{
  "gain_aug_db": 6,
  "hop_length": 160,
  "encoder_kernel_size": 3,
  "encoder_widths": [320],
  "decoder_norm_position": "sandwich",
  "decoder_positions": "rope",
  "decoder_cross_attention_every": 1,
  "optimizer": "normuon",
  "momentum": 0.95,
  "grad_clip": 3.0,
  "warmup_steps": 50
}
Rows from block 8 of the audio encoder, named by matrix and row number. Each number is 128 + 24 x the weight over its row's rms, rounded and kept within 0 to 255. All counts start at 0. After the name is the row's rms in percent of the matrix's.
# c10: first pointwise conv (encoder.blocks.8.c1.0.weight, 320x320x1), inputs 80-159
c10.78 101 [164 145 121  95  98 155 110 165 125 120 128 163 150 166 141 138 146 104 127  94 155 111 112 146 124  93 161  93 150 126 149  95 107 150 106  85 117 149 109 148  93 106 147 109 107 139 158 115  87 111 133  80 183 115 104 127  88 156 128 119  90 142 125 144  85 101 126 145 124 162  89 136 148 124 165 176 118 157 139 129]
c10.79 103 [144 120 121 122  96 138 103 120 124 123 134 121 133 111 124  91 118 104 135 134 104 184 159 103 116 133 178 111 101 123 135 118 138  99 145 158 136 121 120 126 143 184 150 167  99 119 145 109 142 107 143 164 117 136 125  64 102 100  88  97 102 110 103 100 150 113 123 121 114 101 146 124 134 159 120 128 128 181 111 146]
c10.80 095 [134 128 181 117 143 133 116 124 112 164 150 110 137 140 118 109 124 122 117 162 133 136 130 153 149 116 142 122 117 156 140 105 133 105 145 126  98 121  79 134 128 109  99 117  87 110 120 149 109 125  89 160 148  99 107 109 124 103 134 135 125 116 107 132  77 101  93 149 164  90 201 117 171 156 121 147 147 109 153 148]
c10.81 095 [119 163 118 167 121 123 151 158 146  70 132 135 102 122 128 105 129 123 127  86  99 109  83 104 104 140 104 119  84  45 150 112  91 125 164 111 119 106 157  76 126 150 105 101 159  96 126 108 138 143 182 179 139 176 151 117 158 143 159 146 120 110 117 141 104 115 144 129 150 147 141 137 111  83 133 131 139 132 116 128]
c10.82 100 [118 120 168 158  93 129 148 149 148 160 149 114 123 187 132 122 126 149 137 124 128 102 110 118 187 148  94  89 126 137 124 125 143 143 107 136  96 147 114 122 122 121 143 148 121 129 136 112 188  60 100 168 139 140 116 108 181 132 125 161 146 166 133 127 135 160 123  84 160 161 117 125 146 118 175 125 125 131 144 164]
c10.83 103 [107 114 123  88 151 122 104 121 128 129  89 162 126 156 121 126 129 118 143 138  87 124 103 134 100 123 169 142  87 120 154 124 144  99 114 104 127 152 182 145 146  76 128 144 122  96  92 128 103 137 123 135 115  95 107 111 115 103 148  98 108 165  93 185 122 113 154 124 119 134 180 127 136 156 112 145 132 187 130  99]
c10.84 096 [140 149 138  95 110 133 133 216 132 143 127  70 110 113 148 110 137 106 123 145 125 128 120 112 125 140 118 153 111 114 129 128 106 111 100 123  86 144 153  95 146 143 133 122 147 199 111 101 126 196 136 124 132 129  89 115 102  86 133 130 139 119 176 141 112 121 120 106 122 113 109 170 116 102  77 135 124 119 119 100]
c10.85 105 [147  98 132 156 125 102 119 112 159 123 145 117 108 118 143  96 130 116 201 110 110 179 131 145 154 109  71 139 168 128 128 167 100 117 131 115 158 124 172 125 128  81 121 125 140  96 161 161 140 113 159 137 147 127 103 152  93 158 142 103 121 100 155 117 129 163 135 130 166 110 114 111  98 133 107 132 142 135 131 138]
c10.86 099 [128 102 124  97 182 141 136 165 115 106 138 116 159 173 131 117 120 121  92 111  91 110 120 127 109 109 118 148 129 142 101 180 135  94 108 115 169 138 157  90  94 153 149 134 169 132 145 141 159 104 130 117 122 112 152  98 134 111 148 175  93 155 141 116 123 120 173 129 122  89 158  93 135 123 156 151 126 115 116 105]
c10.87 103 [142 139 123 107 117 130 133 172 118 132 137 131 131  91 100 106 133  87  88 110 147 142 107 146 112 126 157 109 150 116  94 123 137 146 139 107 153 138  90 105  82 110 119 145 168 100 189 135 105  91 118 108  97  95 149 126 130 140 123  87 127 127 121 176 134 111 118 116 106 125 121 137 118 103 125 142 139  88 121  82]
c10.88 102 [135 140 106 131 136  85 111 136 137 123 143 102 149 111 145 129 111 123  83  98 101 164 163 174 107 135 112 148 126 154 132  98 128 132  73 151 163 134  87  90 125 142 137 107 160 106 167 121 137 108 111 138 134  80 135 136 123 153 106 126 150 124 125  95  96 115 160 112 124 132 142 137 122 214 102 131 130 145 138 146]
c10.89 105 [126 125 166 122 132 124 141 136 142 157 124 108 133  71 138 118 138 142 153 122 122 128 103 141 170 154 116 192 103 106  98 106 104 167  83 124 107 131 118 151 121 116 149 115  92  90 182  89 123 169 156 173 128 106 114  89 103 116 109 140 116 131 157 105 108 144 122 132  97  93 105 118 126  84 120 123 135 125 136  95]
c10.90 098 [149 144 141 145 187  79 142 145 131 115 111  92  95 150 114  96 127  98 139  99 134 109 160  82 130 123 149 103 144  66 135 125 165  92 133 110 132 155  82 141 125 132 137 114 120 127  67 116  92  93 104 118 124 122 108 136 105 119 119 114  91 147 141 136 144 113 115 138 141 157 126 129 114 137 128 130 164 158 138 148]
c10.91 095 [ 80 134 118 148 126 170 112  94 193 111 124 176 134 108 167 186  99 153 132  98 113 143 148 128 128 107 148 131 181 127 162 141 130 139 183 134 143  97 130 121 149 120 117 114 148 170 165  96 125 123 152 111 172 118 120  90 129 122 105 108 108 195 107  77 173 108 108 116 112  98 123  85 162 125 116 118 134 130 173 115]
c10.92 101 [159 109 112  66 133 118 108 149 138 148 164 123 113 146 139 121 100 146 137 107 109 108 130 130 145 133 115 110 144 107  93 167 113 124 148 102 146  69 149 148 159 124 153 155 143 127 116 154 124  89 104 109 125 163 154 162  89 120 127 164 132 130 163 110 131 142 112 128  94 107 154 171 128 105 115 111 136 115 161 103]
c10.93 092 [134 117 143  79 148 150 107 119 160 108 103 109 148  96 116  92 131 130  96 130 164 134 103 104 136  90 114 165 122 144 116  82 136 146  79 151 141 123  75 150 140 108 129 143  85 165 104 113 115 152 168 107 150 107 127 122 125  94 129 130 133 108 103 124 118 146 104 148 129 137 155  98 149 155 140 108 156 140 121  99]
c10.94 100 [165 152 128 122 128 116 146 164  92 133 131 120 134 107 155  94 154 123 101 136 152 129 128 133 116 121  97 111 135 163 121 131 123 142 118  68 150 159 107 133 144 134 154 111 160 173 129 180 139 120 157 164 132 107 103 154 144 125 143 153 111 115 104 112 132 107 137 142 146 134 138 125 106 140 111 118 102 120 159 143]
c10.95 096 [139 141 135 153 130  99 101 129 121 120 135 125 140 111 117 106 144  95 151 162 126  84  96 105 115 128 160 158 160 122 117 118 111 135 148 132 145 120 183 145 116 122 130 113 134 134  86 134 125 176 163 120  79 133 108 187 160 151 133 102 108 100 128 149 163 137 140 118 134 113 116  96 121 122 124 113 149  86 124 129]
c10.96 102 [116 118  98 128 142 118 117 137 166  93 159 127 138 163 121 116 109 135 161 140 170 138  88 194 134 133 118 123 152 119  95 128 169 124 100 132 137 118 152 150 147 122 145 133  96 130 169 139 168 137 141  92 136 136 128 134  95  99 169 121 117  89 135 126 118 123 150 157 115 146 109 192 135 122  98 150 126 143 162 171]
c10.97 097 [145 118 192 114 133 145  92  91 153 134 149 140 141 138 146 121 130 148 129 145  76 127 143 162  95 146 117 113 119 194  96 107 133 114 112 170 132 152 105 112 161 167 140 140 111 149 121 120 133 149 133 166 113 138 160 163 165 111 115 134 146 145 126 100 123 113 173 124 125 120 157 123 156 119 116 103 154 113 120 117]
c10.98 104 [134 147  83  90  92 125 118 131 127 132 122 129 146  71 109  90 147 104 186 156 123  99  92 143  65 100 150 133 119 123 113 114  97 131 134 160 115 132  92 117 130 133  87 109 103 117 125 122  91  83  85 148 139 111 110 108 151 139  80 148 120 116 172 141 121 154 165 108 165 122 152 134 177 115 152 168 108 129 143 146]
c10.99 095 [ 94  83 113 152 178  80 118 156 146  94 135 101 125 113 168 151 162 134 144 166 147 152 121 129  91 148 118 103  90 138 161 143 171  99 129 156 135 146  80 151 136 142 123 130 120 175  95 126 116 123  94 126  87 130 187 134 150 161 125 121 155 119 148 108 122 148  95 111 154  95 145 124 114 156 153 124  82 120 113 130]
c10.100 097 [145  98 176 144 147 120 110 127  95 122  94  94 100 124 135 121 131 133 173 143 143 141 134 113 128 114  88 134 106 124 124 140  92 119 126  84 100 148 103 162 149 144 112 121 175  95 100 116 142 107 107 135 129 144 111 135 142 178 166 100 175 125 115 112  85 102 115 118 121 134  86 161 147 110 111 129 148 138 123 193]
c10.101 103 [ 97 160 123 135 133 102 120 117 139 150 133 118 113 115 121 123 113 149  98 136  98 121 106 131  97 127 126  98 149 131 110 121 163 145  89 150 108 121 125 141 158 156 125 156 141 113 180 113 130 144 171 132 136 135 117 132  97 134 139 146 102 166 134 167  74 165 103 102 123 121 132 133 132 145 131  83 108 133 142  95]
c10.102 102 [123 117 128 135 159  67  75 164 153 124 130 156 119 116 142  97 109  94 108 122 121 110 105  91  90 164 103 158 151 179 130 139 133 113 173 104 115 131 132 119 119  84  98 138 164 127 137 118 150 110 100 106 128 121 152 142 107 105 114 105  84 109 144 153 149 157 123 133 131 119 107  85 140 146 115 148 135 122 204 136]
c10.103 094 [112  90 106 150 129 109 139  89 111 122 119 121  94  69  98 145 133 134 146 120 138 144 100  88 132 124  89 128 112  81  84 146 111 157 160 101 118 154 118 116  82 144 177 130  98 122 160 106 141 105 122  87 138  84 178 152 112 138  98 123 164 140 113 127 117 122  95 178 101 121 127  92 155 124 150 146 186 145 112 103]
c10.104 097 [116 105 138  76 138 163 175 120 149 104 184 142 127 162 101 105 125 141 133 134  91  93 127  80 139 117  95 111 129 171 126 130 120 138 133 145 108 136 106 140 159  80 105 147 125 130 147 114 140 132 103  86 149 125 109 118 148 120 165 113 144 126 120 133 116 131 122 145 111 106 135  48 139 137 122 118 147 127 127 104]
c10.105 100 [108 120 146  99 144 126 155 123 121 147 104 132 151 133 152 178 129 114 132 164 117 107 148 146 146 111 159 113 187 142 113  95 120 130  83 119 142  89 150 115 118 172 144 141 139 136  60 131 124 119 121 141 138 133 123 134 127 100 139 126 135 131 107 140 140 145 157  99 117 153 132 101 133 140 144 108 154 142 177 117]
c10.106 094 [103 127  82 141  96 146 122  78 103 139 144 106  80 150 142 129 157 135 134 118 114 134 127 112 112 145 105 150 118  96  82 158 135 143 116 126 139 146 130 134 163 129 177 116 121 169 150 147 141 158 122 129 124 140 143 184 123  92 102 142 120 142 128 137 114 124 141 147 152 162 119  74 109 124 129 136 129 104 129 121]
c10.107 099 [129 122 139 124 132 110 127 150 142 147  95 129 149 160 139 121 112 109 114 146 137 144 121 109 154 105 133 101 165 139  84 159 125  98 111 139 137 119 144 127 102 101 130 130 127 130 112  95 124  79 133  95  99 102 165 131 150 157 158 154  95  78 136 121 118 131 130 126  60  93 148 114 138 160 102 139 114 169 158 129]
c10.108 092 [123 109 119  99 124 119 117 127 132 149 135 128 132  91 127 115 133 113 144 116 132 135 133  86 131 108 138  75 136 130 178 116 110 164 141 164 113 163 150 110  86 150 137 136 129 140 144 119 121 130  84 112 114 109 138 135 149 131  71 115 151 108 124 123 136 108 121 172 147 141 134  82 151 120  82 147 165  72 113 108]
c10.109 098 [129 158 150 131 130 112 123 114 150 153 145 130 141 167 127 138 156 135 141 132 141  97 103 129 150 120 116 126 120 103 173 128  97 114 118 127 166 117 141 127  82 121 165 122 120 102 129 148 105 125  99 121 165 158  92 159 122  87 186 115 140 116 113  92 172 128  90 190 116 140 119  99 132 100 145 124  87 154 113 140]
c10.110 098 [134 121 108 149  96 169 127 173 109 165 138 132 108 167 157 116 113 145 120 142 145 122 168 135 124 120 124 117 106  99 145 127  85 116 118 153  93 116 124 137 110 136  98 137 145 157 147 170 133  77  98 150 134 143 160 132 125 116  63 110 113 128 167 116 123 109 156 109 122 160 125 128 109  80  97 124 139  72 144  98]
c10.111 097 [158 144 127 130  93 124 112 123 110 153 141 130 116 148 159 145 111 110 141  81  84 163 120  98  89 147 120 125 145 124 110 166 155 130  99 165 140 136 110 132 125  94 144 122 140 150 101 121 134 134 127 137 134 112 128 113 139 145 119 104 108 146  73 122 145 145 127 134 106 119 140 126 145 107 126 143  96 143 151 152]
c10.112 094 [ 82 174 142 136 118 114 118 147 120 144 123 130 121  94 136 174 115 142 102 119 124 122 110 124 123 131  98 123 129 113 107 152 120 132 145 105  87 127 136 126 135 174 130 111 105 129 140 115 115  98 126 140 123 169 119  87 108 130 106 127 111 111 120 123 127 116 100 146 112 117 184 104 110 141 116 143  93 103 128 123]
c10.113 100 [102 129 119 144 134 147 162 137 127  97 121  88  78  86  87 101 112 125  72 136 127 200  83 115 132 106 123 118  65 132 132  88 138 114  71 149 133 136 158 147 123 128  96 121 130 117 143 102 160 154 106 112 172 119 110  88 137 137 130 106 129 110 145 139 110 122 130  94 135 154 173 171 127  80 157 133 147 108 102 125]
c10.114 096 [132 114  91 138 107 141 137 173 125  84  99 114 107  76 145 114 116 100 172 113 167 145 141  85 110 126 125 126 104 138 111 111 100 171 126 179 125 116 143 137 127 112 121 113  68 111 102 130 127 125 123 129 131 137 115 132  90 159 165  86 137 168 139 175 117 112  71 113 116 129 149 130 132 142 163 139 111 127  77 113]
c10.115 100 [135 143 112 117 136 125 138 128 103 115 116 142 114 169 117 101 109  97 147 130 127 111 130 102 150  93 170 142 133 150 107 131 103 121 148 126 107 122 184 124 141 109  92 121 129 122 118 114 157  99 100 137 123 166 131  97 117 124  96 131 138 180 143 147 162 172 120 157 126 144 102 143 112 125 134 111 132 143 154 120]
c10.116 106 [121  88  86 106 133 123 128 155 175  98 137 133 110 165 111 159  86 133 132 138 158  82 125 115 142 162 123 105 158 116 126  88 142 167 120  89 124 117 157 102 165  87 144 149 134 107 137 166 130 125 115 115 129 161 151 109 133 139 134  99 136 102 144 112 101 108 127 112 122 196  89 148  99  80  92 123 177 143 134 141]
c10.117 100 [107 113 171 158 121 128 143 131 101 134 134 123 144 115 121 130 156 100 144 132 125 159 134 159 152 161 101 150 130 131 153 136 154  97 101  90 140 126 121 138 141 161 129  96 133 125 111 107 133 124  92 185 156 136 132 132  96 135  82 152 175 142 118 119  63 109 122 141 145 138  97 126 142  92  71 145  99 162 134 139]